Weights of a small image classifier: 32-pixel images.
Rows from block 2 of a small image classifier, named by matrix and row number. Rows with one number within an expert belong to one neuron, the router's apart. Each number is 500 + 25 x the weight over its row's rms, rounded and kept within 0 to 999. All counts start at 0. Numbers have three digits each.
After each expert's rows are labels from the 100 images, of 14976, where the router gives the expert most weight on average: "patch colour" is the nearest of a few named colours to the mean colour under the peak; "responds to" is what is common among them. Only what is clearly more common there than usual is listed. The data: views of escape-time and Newton fractals. In brackets: how many of the 100, against the usual share in percent.
# router: router (model.blocks.2.mlp.router.weight, 16x64, trained with AdamW), inputs 0-63
# up: expert up (model.blocks.2.mlp.up, 16x32x64), inputs 0-63
# down: expert down (model.blocks.2.mlp.down, 16x64x32, transposed), outputs 0-63

# expert 11
router.11:523479523521519488492502524474479496484532480518508493502518482518559455527502478495495510546538510490512507468475518516450535492516491465519511511500452488534452484516492481497503553486438493
up.0:500500465512500500459445542500515500500486500545502554504430506500529500500500500528500500500504488503453500500462466467461484536500500449500500501448534506500518500479440500511500500500514500
down.0:469500504500500538500447500500500492488500478500474506500500537508515500530500549500500486549520501456466492504500500433460500538500500500496500500529508500500500500466472500500587500450516459
up.1:500468500500520500500500491500487500500500514500500500500500452500514578478471465519500500477500500494482500468500504500479452494500549500500500507500500500500419500490478500491456521442500420
down.1:500500498500500500485462432500461500500444500500500500500475500537500499539500490500464500450500495438500500500500500500500500500500507500500500500500500517500500544525500500500500500594576484
up.2:460500455500449477500533468470500500581500500500500500522500548500500484556500500500483500513500487449503500519500500468505542500500500441500500500500500500500513500500500504558500458500500454
down.2:472423510500500566506500500452453500500500510547521531500500500483500474499521500508482500490500500500500500433470500500500538504500500500470509500520538511535500484506526500568500497466500529
up.3:500454489500496516500500500500568546497550463500500500500528500500478500487500451500500519476500442500480500505475500532497500500508514500558500500573500528515500514500500562486532536500500507
down.3:500478500497560500500527500540495536500500500500440511500500500500467536479482500500514509550499540500500502500551500500521500480526500500565500500500479518500500500549500537470415499500500500
up.4:500500566491500463500500448516530500496518541467503432500500500500500500500458500497485500447500500465500485464465552500466500500500478469500492500466516489500500500550500500466500543513463500
down.4:476500500495461494505487500500489545532490417488500470514522461512500500500500500484501500593500484452519500500500528500500500486538500512463546564500465500472500500498500500500500500493500500
up.5:477500523481523500536500517500505523500500500560500500512542487486500525506500500508407500500484500500501468496497500500509540522465500487500500492500474500500502446544586500453500500500474500
down.5:500500500500520527500480585500499500500500568453533536500550478500430485508500500500468483481500500500537500500479555500500500510519477476500500506518453500537500500500458500500500500500500507
up.6:500577500500500500500508500500500464500500511515524435500500548511447496500500562483541500500500526500523500503500500502500500452500506500500500486500424500468521556507546486500500500500500500
down.6:500520500500500500500500500504529558500499473500500527500500451510500500485500500500500470500550511453500500409474508540500500500500519443503452500500487450469501500517506457452487513500479500
up.7:474463479500500498500461500475500500477500543478500501500500500463561525500500510500500448500500448500500500500500470488536500491500458500559454493495511448489500500492500461500582500490500500
down.7:513527483500540500500526561492543480500500505500500500500521500453500488556500500500507500529500583500500527472553500500479484500500505466500500500500541500500498518551500500476535515437500500
up.8:500500500504500500500575530500500500500500551500500500470482552500448500540435536500500499442500489478500500500485537504500500489540508529500491500485500504500500500500500511500556481567500525
down.8:500500500500515500500500500511568534483500500467500488500500500538494500562511475489529455500500485444500469538500477500548496500500574500496500500450500500509434500514500468492493500500500470
up.9:500500500447505500505542535464500506500444500519500480508422500500500500499493551500500438500497466507500500500535500500500500500500500446456500486547500523500521500500430500491500500480510500
down.9:461489533500500500487471556520481500500550444444500523430499500438500500500500511500500435560500500500517500495503500500490500513500500500500500500500500509464523500500455462500500511519500500
up.10:500500500500495500567455459480504500500500470500504500500497500500500535500500498531545461472506495536504510499500514556500552500500500416500500468500532455500500500447508500517500500490500544
down.10:500500500520521500520500559500490500500500531557428500430452494500427506432500500462492519500500504500500500500500500500454500539521500497500500476500530500500490500500500500509500500500500469
patch colour: black (95 vs 28.1)
responds to: dark (37 vs 14.4); tricorn (30 vs 11.1)

# expert 7
router.7:471533525506492472471530559471551501481473479486503464497472487473487484483519501490529510515528511469512494510474462537437516502532489432510521505521511502518486503480518509498469522534511490
up.14:470468500500476531435500500500579500500500500469500500472507500500500500439500500444500496555500461567481500500500500524487511479500477484500470500526500500500500500523461521538505518500500500
down.14:436500461500497500513500508500457500500521482568467500469500500500500496476500487491500467441476457500467500500449500500573462500519521536477500497500500484514479469531500478500506500500520500
up.15:500529500513508469500476500496500500500481500521500511500500442500480500500500532500557500505507500500500513539532500541421490445500531500471517485500499500500500500500461482446553500518567500
down.15:500552488500500500533436478500500500500500500500418457465500500500500464576500500500500500500537500528531450511537500500473500534479462500500500500532500500500499500495500500448500500489500513
up.16:500526500525420500589500500500500500500500500500511486500507500500435500500500483500474478505454526434485522493493508500489500500500500500470453513481500500509500518500568500500500536500500500
down.16:500500440452521493500529500500559539539500500500556500534492500500500500500453500480500500524534500500500500462510492500500500509500542550500500529469487500497545517472480513491500464440530500
up.17:468500485520500458457461500537500500500500527526534500500500500423533500500511515518481500517470467500500500500561499500440500500530527500500519477537536500480500500493500484550486535500520463
down.17:502500463500500455516525452444500473471500500500537500602500500466500532500500500500576500500500500477500500522500500501500486500500500500500462500500500548500500500500558500500523491500500500
up.18:500527500485500500500500524500428457500472500540500500558500500500456500500500534572421500461500500485521519500497500500500500500478500500500448500543500475494500455500507528500500507500500500
down.18:489500523482500485500500500470500457500526543497500529541500500500548500522487500500500500483497500534539500500557500500453500504500501464500448522500540500500540435500500500531500500500422475
up.19:500500500482469500499504500500536500532494535480500498469500525500500463500546463500484500500525500500500500489541518554549500500500500500463500500510598518530500500428484476500500500500531524
down.19:500505500498480478479469580458500500530483515500500522463463500500528500478500496587500500500500500500575552500500500482503500501453501484550500500502500500500465465503490500500500500500500500
up.20:500500542500489500468533539547477500460500500536500500527500475500500504516500456500460500500485495513541464474489578500500500500500500500500501500551454458500500450562482500500500500492500500
down.20:503494496431500500515494500500500500500518477514515500493470500515455500500500467475488500456500500472577522562500500500526496500500539500500490500500468500445500500546519428500513464514500507
up.21:500517500500504470526503500539517500500444537538500500500538475522500500482500500500500500541537500500500548500449500500500503500500500482500491500436500473500542469500500520500500605500500488
down.21:500500500500500500515500530514502530500554508500500527500489445565500500442500490528500448478500562500500533569483482500500500526539500465546500519500500500500500496511477500506515470530517500
up.22:500500500476500513467500489500500426571500500500475463516500505500500500500509500529500480500500473500494497505500507517528500447500558500500500535572500474500499469500500561486516464535500466
down.22:522500508467500500500500506535500500500500446500500493500500500500500510500500488500516500500500500500525486509467420500476500500500500459500500431524500500435500518504500456500429546439480500
up.23:500500500500547475500500500500500447499500473500513500476465500500500484500550500521502472481500454500514500494500536500417480500490469552500491484444500531470522547560513500500484496500500526
down.23:500503516500560510531500500500500508448500500500500500500500500500500519500500465500491500500546500500487427487500500500463452438500500467500521500500464500500602489507500500500500500514500542
up.24:533511500500500500500500553506552500500500500500506522463568500500500500488467500518500488531517500500473500500479462500455564468500534500500513495487511528464430500500500500465448500506532483
down.24:462558489548500461500467499500500524524461500500491500550500557461500459500529500539500500449500480500500466501520501461509500528527486500500495500500494500512500500485434500500538542500508522
patch colour: black (89 vs 28.1)
responds to: burning ship (50 vs 9); dark (49 vs 14.4)

# expert 2
router.2:510465533470485510531530490525589526493531503541501518469504515487484490478497525528496467523530506460499522468479497498471507448471501483515489492488525517498533454479484523507523507519528513
up.0:500500488500474508500500500617500500466441486518500500500500500457500500500541500564503500500500500500500500508491500472500500500505500500500500523481500527500500517461428542500467500507500500
down.0:452533441525487500500500500500487532500500523541500513500500481547492500500500451495544575500500480500486533510500500500500454500500451500469487500521500500501480500500477500441531500500478451
up.1:500549506481500500500568500487462500503469500432538524499473500500500498483479480529500500542500504500500501500500500529500500584500521446497494500500538500500468450500500500500505522542517500
down.1:500461500474548494500404500510472472500512538500503500470500500545460500489527500500442500500500500474500500500500511498536500500500500503463505532500500500500559500500500503500500500499538431
up.2:500500543480500481500456500523484500489525452500503521500500508500519500507469500489500566512514500475494508506500500469565500419485500500512500500536500500500491500508526500500564500500565462
down.2:510500486500500476469500500500492537507500500453500466481500516481504480500498504500500568512500477500464520500465500539500500463487417500500546500530500542499485500529517473500517543553500545
up.3:500463500500500495500521512553548500500500510513533500514529500518500500510471487574459462489520527500500500500500535500500497500500515527449469499521500591467500473497482473480502500472500526
down.3:426574478486500500497500469553500493500521500500485503500500451508500500500528500555500500500500443492530500500500500467500500500529484561500500505500500500541493548525500500507480494536469500
up.4:500500524500500549500500575500490500530500500500540535500499468549510500500500500500500446533467500500500488474457442500500500500500500496537500500500500500435576506530485500483514500500500500
down.4:500500500436500531500500524550573500471443452500551500500539513508500500500493500500523500500500500500500462500500474534500523500500500500500511518553492500500500475500500500469468560500457500
up.5:500482500500500500500500524500500454500518469500500500451500500500500506552500504500484500500528502474494500533500500500464500500475508474485449500500500540500471500612522500550518505470522549
down.5:444500500500500573521483465519480500500500500500500500537500500509531500494500541500508500554538431502423494500500500500500500519500477500472500509500522475500517500500540538500517518486500449
up.6:541500482500511506500500500534475500515500491557500500511435538500436500492512535425500500500504477500500512509518500492500491492500521500500500500415500500500500500492500500500459500462559500
down.6:500500482500500541540500500500500521488500529536485442500543518467500524452500500425500500500512478488500546529495516500500500433500525500439500500500500500441520515500507500495500482531500500
up.7:491500488483500503420525481500529473500524500456531536496500477500500562511500471500500500500524500481500500585513500500447500473536534500500507500500476500500494500500465500500506500565500500
down.7:500500513500521500459516549479456500500491500517500500456519436500500551500500524508500453550500500505509500561500510488538476456500500500500506500550500500504572500542500500500500500500500478
up.8:538500533500500500523500494443500470573500440500500553464516500468500500500500500478476500500489529500500456500500500500476549453481500481512500546515500500515500500448526480500500474500464492
down.8:469473500527449531525500543500483500476500500524553500555500500533495491487500500500493500502480500500500500500465526500526500500500449447465500500519500500483539500561490476540554500500544516
up.9:500451465476500500500500500471500459500500493500500554494500480500500528443500478457500500500414500553500470500574500500500503500496500501500448500500454500500500532500500500502500510500529500
down.9:502500509486432500526500500545500500498500500450500500426477500500537500441458500500477500500461465454500500532500500500500500500545503499500500505500470502496458473549500500529499545500487500
up.10:500479485484480500544439486500500500464500500459435442500500494500481560470500500502507500503500461505559500500500456500500567502500500500497500509474500500471461474500500495500476465500495500
down.10:543500500500500565506544462500500500500556500549500500500512500500522500457500473500500469534500500500524500402504500500454473507500500494500483521530500459500500500500500536465500500521514502
patch colour: black (85 vs 28.1)
responds to: tricorn (48 vs 11.1); burning ship (27 vs 9)

# expert 5
router.5:474525512516513476485455480507456521500510498473513530506511499527546492497531524526496452498428480503508489493474504480517487495476527467502517483518533525501449484551489474456522516482470516
up.0:500500537500500500500467448467500511500500524477500500500479448584527500500500500500500500500525428498500457500500500500460545500562500500500500530500500500500431500500500500500500530502500500
down.0:500500500448500500474500460500500500500500500506513500500500483500500500500500565500500500510460500500545487500505500542500500500500500500474449531476463500500415550575500538500479500477474500
up.1:429450466500500500504529500534510500500500459486500500531500522465548558465496468500500500500529457500520466542490516498500500500500500497500500500499505515479438500500546517510527540531500501
down.1:593500500451500500538500500500488462493528500456500500500500512500500500500500509500500536549431514500500520477525455500500500482500478464449500500500476529510518500520462466500500500465490500
up.2:500500500500464500537500482522475500549528520500463469485500538500562540500541500526516485448436536500500481493519485495500500500501545500522527500500500500540500477510435500470500500499500517
down.2:483507510560500500500483500500500500500534517500500462500500500447477500500534500546500492489526453514486500418554500500550478484500498500551481474500500457478500500500466537502506484517480481
up.3:524500534481500500520500454507500500500484467514540500500500529500480500414563500500500500500466548459524500500551532548500436500456500500462482500500500500500500500500500500500500500486500500
down.3:500521500500484515500510582500500482495495439500500501500505500500500470500467500500471471499538521453500504466492487449487550529500554500500459500525500500500543507500500500500489561541512497
up.4:588523500500500475500500500500500500500481500506509515541500537500500500459519556532500500500500504516500499543510525472500500500530568502500500537500566500509465500482500500459533514500500461
down.4:461506500525464460414500500500507551551530563462458513461500500451454500509500516500500518500500500519556500500500538478500537500500500500500500500518500488500500501507500500505500500505500500
up.5:500520473500489500500500500500500500500500500474500500565500538500546494580500525545472500554500457509500567484505464500500486472530511500546485500500500508510500500537500500475474500517500547
down.5:500500488467465500469531500500500500500470500454455512545512493490500489500524562500500475532500507527452509488500500492500513500500477492500500481500524491447482512482544500500500579429500500
up.6:500500500500468457497428463565500488500500554482440490500469500526500500500500557500443500500493500500500451441503500532500500500469490500500500500500467500500521500500500539500500500500500500
down.6:500474500526449571500531500494561500500500500525530465500509500494500500518505482479500500500512496500440500500500589500500500500500500500500500484505500525459533500476500500545500566500500500
up.7:504505503500500501500500500500500479504500514552501452523500500500500500411511500500523459539500500500500500482500574547559532524500500536500441500500480500540500500519539500500500500504514500
down.7:536500505466500500543500523504549500500500500500500523500561530500500559500500500501500500463500483500573420500464500518500484515529500507500500500481474515500465496525500500500500470535550500
up.8:542584522504500500500500500482492500500500478500500500520500500574532500451514500500500500524493494561485500482503500500519499430500500457500500487500549500500500500537469500442494500500500505
down.8:464481461515449500500513493451482500516479550473500537500501500500451452481500482572465488500500515478500500500500516527500537456500500489500530497496500500534500500479503483532500473560500478
up.9:554500517503500472464476500500520461500532479500478540506477510472497506500579519493500500489500500500458500516500500453542500562500500518505500500471500500543555486500503500500477456522500536
down.9:515513527564500482489520500500500500500416500501500511500422500477500500480500448500500500487500500500514500500500540500500500500500500500500478500500479426500500500500500537500573490500542500
up.10:500545559553500489500518476500488554500500500525500500500500573500500500529500539500538507500500500453500500500500500500500500500480500491500544494515500500500500564500468472490500452567500500
down.10:500500500495487500500525507438500500533488513500500547452500558500500465420500500500533511449500500528528500460466500510500500502500545500500500450523500503500500461500554500504512487500519500
patch colour: brown (53 vs 23.7)
responds to: sine Julia set (47 vs 10.2)

# expert 3
router.3:464503512460451534484541484541545488456504523505466474482469534507517500506543500511491502481544477480489507503487477476508509516504509458507480512496469499510521514493452440513527475506532520
up.0:500500500500500500500535472518500500501457499500500502456500496511500520500459466502524500519573501500500500497500500505500513500500512443522497538466500515500531523487500551612500500485500517
down.0:464512500465465519500500547511507477500500500466522500506500432543540472473500500500515500437541483547491511523519503487500500520507464496498500500500528500524524467500500500486521466573500500
up.1:500500497522449500450500475467500497500500498389500500514469500500525500573500455500500500500500525510552500500500500510500500465500500500500500539500461495500450500509500500500500500500484528
down.1:500482526502527486493500552534500500500550500448500500500485500500523500481500537500562504500566510500500500474500500498500471493517500500457500439500500459500500528484475461444466539500492500
up.2:503493500500492500415459460512500500494444513501490500500500500500508500451500519504489535504475500557544500471500481552505533534523499514520482500507531500490471497464487549454487500500500500
down.2:515513503500500505500500514500469500496512500442500500492500508452416469547500543500522500500447500500500494539498471472438486465459500500456474507500500500515491509500467500521500546500482507
up.3:500500500500500500470489500500554528500470500500500546500487501500545500500500500541500499537591500508506500500500500500500500500518500497505474446500500424500492469500565508533541500500469497
down.3:540484559539500500470500503500480500500498476523513411542465500500501500475500500506484481456516492500478500520513435468500500500502549500500500500483500500510528500500459500500528500500562500
up.4:508463555513500500509500500500589500500500500500512500500526515500500500542473501488500466482500473466500500589455500543490500500500500539458500522500448500500500476500500500485500466500500500
down.4:500500500484495488508500575500500500523454458500505553459539493502500500543500438500500525500500500508500500545500500500446500500486448467502500486521454500482570500500500500500500500500484500
up.5:500544439500452508500500500500516500585528494500547506474519467538500528500450517500500500500500495500500463500500435485488500500500500500500462491500500479500516500487500467500500500430500500
down.5:500539531500500551501500500500526484500500500523500500500500519520472496545452464509469559500456475500500500488490500562556508508500500519500548453543500495500500476500500495500500529537452500
up.6:493500500500491500500534488500500500565500561500524496503435500500500483501500531500500525500486463447500500500500500500509500460459443500475500498500500500500417500460500449477500473500510500
down.6:500497500500500534524500467500500500434524500455455450500500500448486500500500500445500541500495500452479500478494473500500500484458500500500500500549500445503506466500500450500500551502476500
up.7:500500500500521500500515518572529500505491500499500500500473534500485500535500500522537500516500490500500523490471479522539430528446500491500514511532542486482431537500469500500452500511458500
down.7:507500514505452500500491500519546500526500449500539500500530500500500474552471563500500536500500485500493500518500500470500445500562500500500500500472460500494506500535500564500500500500440500
up.8:477500514481500557462500500538514500500494482500500469500526473473500500499498569500495483500500528500500500500500500500438510500500434454500500500505430500500500500538500500574526500500514512
down.8:455500500500500500565509500480500544500500498500500550505458454500485559525488468500505500500537487483542516500500500500500502481479488500500500500510500532518535500500463500416500456518507534
up.9:560500470500458500500500491501500550472500500438500564500500500494491500500475500500481439453557500500500500500500500500461500500500500500500500548443500500500489500500453489549500490500500500
down.9:500500500500500500448531500512508531500465406500500500597515500500571500500523458500536468501500500503500500534525490500500475500500500500471500537500500507500497508500475519500500500500500500
up.10:537500537500500464500500500526482500500486476549500536500464516492475528574500500500500500500476440467500450509439481481460468500547530473487500506500531476507500500500511493469500500521500500
down.10:504528529500500500500485500510500487521500500500500528498554493500500500500433486421473500494500500500554500472500536471427456497500500500500552500500500500500445500500508500485538486500465500
patch colour: brown (54 vs 23.7)
responds to: dark (91 vs 14.4)

# expert 12
router.12:499468565503535501500487492506489536456530510500483441515482548498502489526512535497459451492524515505497504496512530470499510511534526456539500509540482489509473461506506524490470522493522478
up.14:515500551455500500500500500500500500500500499528500561500518500590500500502500486500475500546500500524500500530500500500500487431480500486496500545500548522470510500500540500500556506500541500
down.14:500499519500462500500425461500500500500510559500449500514500520497500500469500493541530543481500500479500500534500527500500434488500467500500486500500500500546473500516500500446500565509500500
up.15:430447500500461490475500500524500500538558500500502500475500456515500482500523500500492500423493500567500515500500473500499500500500500541500462500500500524500473500500472540511452508500486500
down.15:500534540500500500499491515565500500469477469506500462554486500473500500500500500500467500500505500533500551500500500500500500500430473533431500546471526503475500444500500500500514500500500534
up.16:500500400500500500500500500500500500500538542546481509500500501500500500459550436530443500500538449500509486500471511500500484500452524500500500500500500463500500500500500478500500500500460500
down.16:500500546436500500520500500513482500500531472500516486469500500481467500500500454485500500535566500500523500500500500488500500532493523480471507494443490575463500500500500500500453442476509495
up.17:546538500500518500504547500489511483500480478500500551500470506500463494500500483500500536487471464500470500500500500500435500486500532497500501500500429500515500414522479476528500500452500500
down.17:500474500500500535500483500500500500550500511450463534500500521500503500533500500500500482533500542500500500518415488518542500500500500500490500478500460550494540500416500473500537500500490500
up.18:500462560434539548500536500442526511484500500500470500500500500500500524500441500500527480500500514500503500500413500500500500482500497500500500500500460485528467487500515552500500500503500500
down.18:498500500453500500489528494522472500507500467526551500500505500514461514500460500521541484489453500500487500508492498482500496500526518491500500500435481543500500476559500469556500483500486577
up.19:492500533554500500500500494500481500500464514480456500435526465484500500500496500508520469526500521500500500448459519500541500512516540422478529500500485500500488475500529500482500500544554500
down.19:500479473465449449500500486500500432500499500458477500500500464500500512551500565501455481535500500500459500489439500534500500500533500500500513516500500469519483500500500538526500471526500500
up.20:500500564500500497449497500478470500556500500502502500500500500500525531469549433498487537519500459524500527469500557500504500464500451500500500500500548500500500500509536500500498500488500449
down.20:484557500500500497465509504500483500519528500438477485500500451500501547541500500471553500500500500458497552484500469570514500568500500500475501500500500500500451481500500500500488500495500500
up.21:498511545574480500524542475487516500549500500489500445500500500500521544500500470524500514500522555500500534470470496479500525500500493518515500568500500500500545467500500451500487500500500476
down.21:500444445474500546506500500500474437500500500512500500500500500560500500500500495500469550500500500569500500469500500471514542500500461531500500500500550500500500556466500500500500500471481500
up.22:503500500500406443468500540500500500536500500512468500500500500500500500493500500500500477500534529500500518559500500500500500500500504463443472500492538500452541496500431500500500471500500500
down.22:466480500500500503500500500500500500500506500545517400500507500539500500515500500533500500500539500476500478532525463474517500437500500500536500506564500458506500499498500500500442500507455500
up.23:474500573532510500500495474500500500500500470500500515500586500500442500500562505490497523479500552543504473491505500557500446500534500500500500500528500500519500475499500500485494510500500526
down.23:526461500515500500500459500500441497524515500500500500500500500492506500500533500500478500508500517553500520518497441452486451500522500527458520500561444500520460471500500528449490519500500528
up.24:475500487457524500479508500500421500497477500500452459471500482500500518500483496519500482445517500425500500479500499532500500500500500511500500500519431465500500500500521500489562519520500468
down.24:500500500500500500500500492511589500502489500439500519500460500500500500566500466449500491500479500561540500500463500537493516505506533500500500500500476494500500500500500500500544500500573500
patch colour: black (100 vs 28.1)
responds to: dark (78 vs 14.4); burning ship (55 vs 9)

# expert 14
router.14:493502478503522522508465548552533526501476509490475528475490486504561502502531450517504517530526489491474507522525482507527524517470505517534530493493528515425527515471479500488511509479470497
up.0:500500500500464500500462494536492500506475472500585500500500500520563500500500500500500500527502500500502518520435500500466500500500500500500500500500500494534500500588491500453500500524437500
down.0:500500500500500500500440500473457503500500500500550502534500500547500500500500529535500486542500540500500542500477474504500500549527500476500540560532500500500500500500514545517541461495553530
up.1:500508500489500500500500529536459500484480501573500500455474475490500569425500500520500491500564521500488500500500500481491482500508497500500467493500481500500449500503500539500485500500448461
down.1:458494519500500500500500500500503551500532519500530500513535500500500500500500496585506551500500500500500572528480499500500500500500500500546500500570500500473508485500543459500500562500500500
up.2:482519500481500518500499500500514500449509500435510500506500500500500500487532553500533500514515500500524500500452553500563460470500500500462500500500549500493500500510500546500500569500547476
down.2:543487556492529500418549522500489500500485500447489494434500500500500442483495500500528500544500476499500500500500500500545500443512500526500500495495500500500532500500501449500500500492500500
up.3:500500500568519500500500524500500526485492504405491530532454521435500500478497500480500495500554511500451500500509500500500527500500500498500540500569500526500500500489496497500526480500500500
down.3:532488500526512500500486515446486461500500504500500462500504500500500542433464500499487455500500499525500458500477524487522500500490500423534520475500460500500515440484500497500446511500474500
up.4:481485500492524501531452500500500500500496480546500448500482500517524492500500490483528513549500500446500493500500516552500500500500523472500500500500500558481506472581500478500500500431480533
down.4:494500500500500466501478500514457500500534530486508500532500456500500415500537460511456500473500476500473500461500489514500500486485468515500500500500500500506500500492490535520474397500500500
up.5:500505436500434500553500493484500512500506500500496500500488500500500531540500500500507535500500500523559500464500500482500500537500444500500566483570500500523500500473500500500519515500500449
down.5:542500563501500500500500500509465435500458500464457500500485500500500500521556500563500500500500475512479518500500500540519485536500541542533500525500549500500500500500500500500500500500559500
up.6:500500461500471500478500500475500500494544500509551500500500500500460500500481495461510489513500500500382500451500500500500500497543500476500500500548500492493500553500514486500500544500500459
down.6:500500579500467500536500500483500500500500500500518544459500454515525500500481535535500500437500500505457500500500500500528500518500556526500500500484571500521500500479525448500500500501500466
up.7:486529500500455503500500500584479500500446500500500500446454443486500562522500474500546500500500500500500490500464536500520533469499500500500500532494529500557500500498500490500523500500500501
down.7:500500502500547530500500500496566518439500525470500500485454500500471539500500570492473500500458455500524554500500467500500513500500504500450477500464482500500463499500500500498472500532500500
up.8:500500453500500528500500500564500541522483500500464500500537500490515500500500444557500527500471500500502559538500469453500502468528471500500500500500546469500443500500526500478480500499469500
down.8:500519500500533475500500507513510500500505500569537565490543537500549526490500567492462500485473500486500500536494500454500500538473508500500481500505473500500513500520485500472500464500468554
up.9:535500530529500500531497500500506500500474530618502500514500451500500500462500500500500500500499500517500500494500492520483517507505511500500500477531526502511500420525514494436464500500500500
down.9:488500469500500500539500527489500500500500493448500500496510500527471460449524500500500466460495507495500500500434542460498500500500522500558481500550501500500455500557500505433500500478500500
up.10:500500473500500475468500477500455506500462456477495472569493500489574508538500500514500515500450500500521485477500493500500473468476454500529500491506568493479458500491500500500500512541500500
down.10:508500464440561500500533500500534500529500489500500517500536518500510442472500500441500508522500535500493500500556433477500500469500500500500487500535487453500500540480528500516500500492483526
patch colour: pink (63 vs 8.3)
responds to: pastel (72 vs 14.2); Newton basins of five roots (43 vs 12.9); sine Julia set (37 vs 10.2)

# expert 8
router.8:523539457511504506480501487516523463529472525442530472530497476473495534464549440460501474485533481482508473500482538488504509478476486514497513497491486499499498521470466508524507461514496537
up.14:500444523520500500500500492500462500500500500508500500500500500500549507500451487500500500541500506572474540500500500500500500429500468482500500500492500501500531466489500500500500536439447559
down.14:553500500546500540515500528500500500500500500516529500478500500500536505500500500500500500554500523500476543500496569507433500543482461539515481504571500507500500480549500500500507500480484500
up.15:488500500495500505500456500540519500500502500500486538500529500473500568500500500500500535549500521503500529500500438453550500489500487500484500569500546500500500500500500529570535500500486501
down.15:481500539500467503554468503499541500500513538500473500500500499500487484500500464541523544458500500500500500500520495535500500500500500445500500500611477500500500500514500512536518475485532500
up.16:500500472500473482498512500572519505500500478458500500500517520548472553500483500500500500480502546500512511468510500500500585500494520464500499498571500500461500496500477500500500526511552500
down.16:471492460500464510500506526464500550498518550518510545524472508500499500509500537500548500500541500490500549508500518460500500472500500500500541500523509532498463501562546500492510451500524484
up.17:500491500500500554500541500500484508500499486500447500500464491500500500500500499500500518452470500500473560500490500500532500500500541500500500463500500500497522526564451539500563476480562476
down.17:458513500490497500451475500489500491510500536597471500490500482500500500500545531481472500500570500500500500500500531473500500500500500500437444506500477499500468519500520527500500500461500484
up.18:436500500500500500500481500500500442567476500497518489500500569440500500500477500485491500500517468535502500500500452528484470500512500500500500500500500500500495581512503505498500489551525479
down.18:500418480467500475500500500500504500500484500500500500500539534500500462424500500470500500500500500472500500500512500511500475500500467554500485500453462500537500461545514500494512556541481488
up.19:500500500500500500508467500490500500500500469530444448518467501500500503538447524500469499500468486421476500475500500500500500500500500500500512500460500409554474490500499477500500500500500531
down.19:500500500500500500500500505531541500500458500470523499500500500500500564500469435500492439500500480500500462483500500500500435520500437500500429500500500500500500470500500500500500565500515500
up.20:451500500500477500500500522500500477500500439500500464500500522515500522500488500500542500468500500500457500500500498538497476509500500500420500500537456562551482500503459548519531500469499500
down.20:500500462500500420500500524500500500500500470500500500407478500500500500553488500504481500500520509500500581507502500500500502500500440500500500500500497500500495485500500500455550474500500455
up.21:500500467511511478458477500500506556477500500500500595500476500500545500500500500472508500500525500477592500500500500499500500500500502515500490455495500545515500500500500500477500556500543500
down.21:514500533500500552440500567508443492500500496500500500534460549517519490500545523500500535500500500484466500463517511500500479500486500500490500473524500500494500418462500527489500526500500500
up.22:477456547500500533437500552462510500519518500465500500500500500487532500500540500440560500500500510457520500498500500500540534525500473500500452484500500500500500500468528492500500556500486491
down.22:500500523500500500500500480500500454459527496500479487485496500463505500464500500552500463541500529465500425500500500491551489500500500545455443503500500500449498500464481542500483500500500466
up.23:500500500500497500500500500500461500500568506500500441500512500518447461530468500562485500500558500500470525467500500482508517431500482500514476510500500500455500479500500500500500542538463500
down.23:464500462526500454500493432500500505500430542500500418539500500500543459493457516500477479500533500538500500500502466487535500500500500500500500505500545500506500500500500502523500500500479500
up.24:445500522500500516500515500554452494500493500435428500533491537533500494508500500562500486500500500500468535500500500500500531514500500500475500471543476473500479512504491505500500500528524559
down.24:500500500510500474500468500525500500500519500509497500523500537500477489502506500500500480436550511508474500487500511500500433500500451501500525563500510500500413543500500500431516486500499500
patch colour: pink (64 vs 8.3)
responds to: pastel (96 vs 14.2); Newton basins of three roots (64 vs 11.1)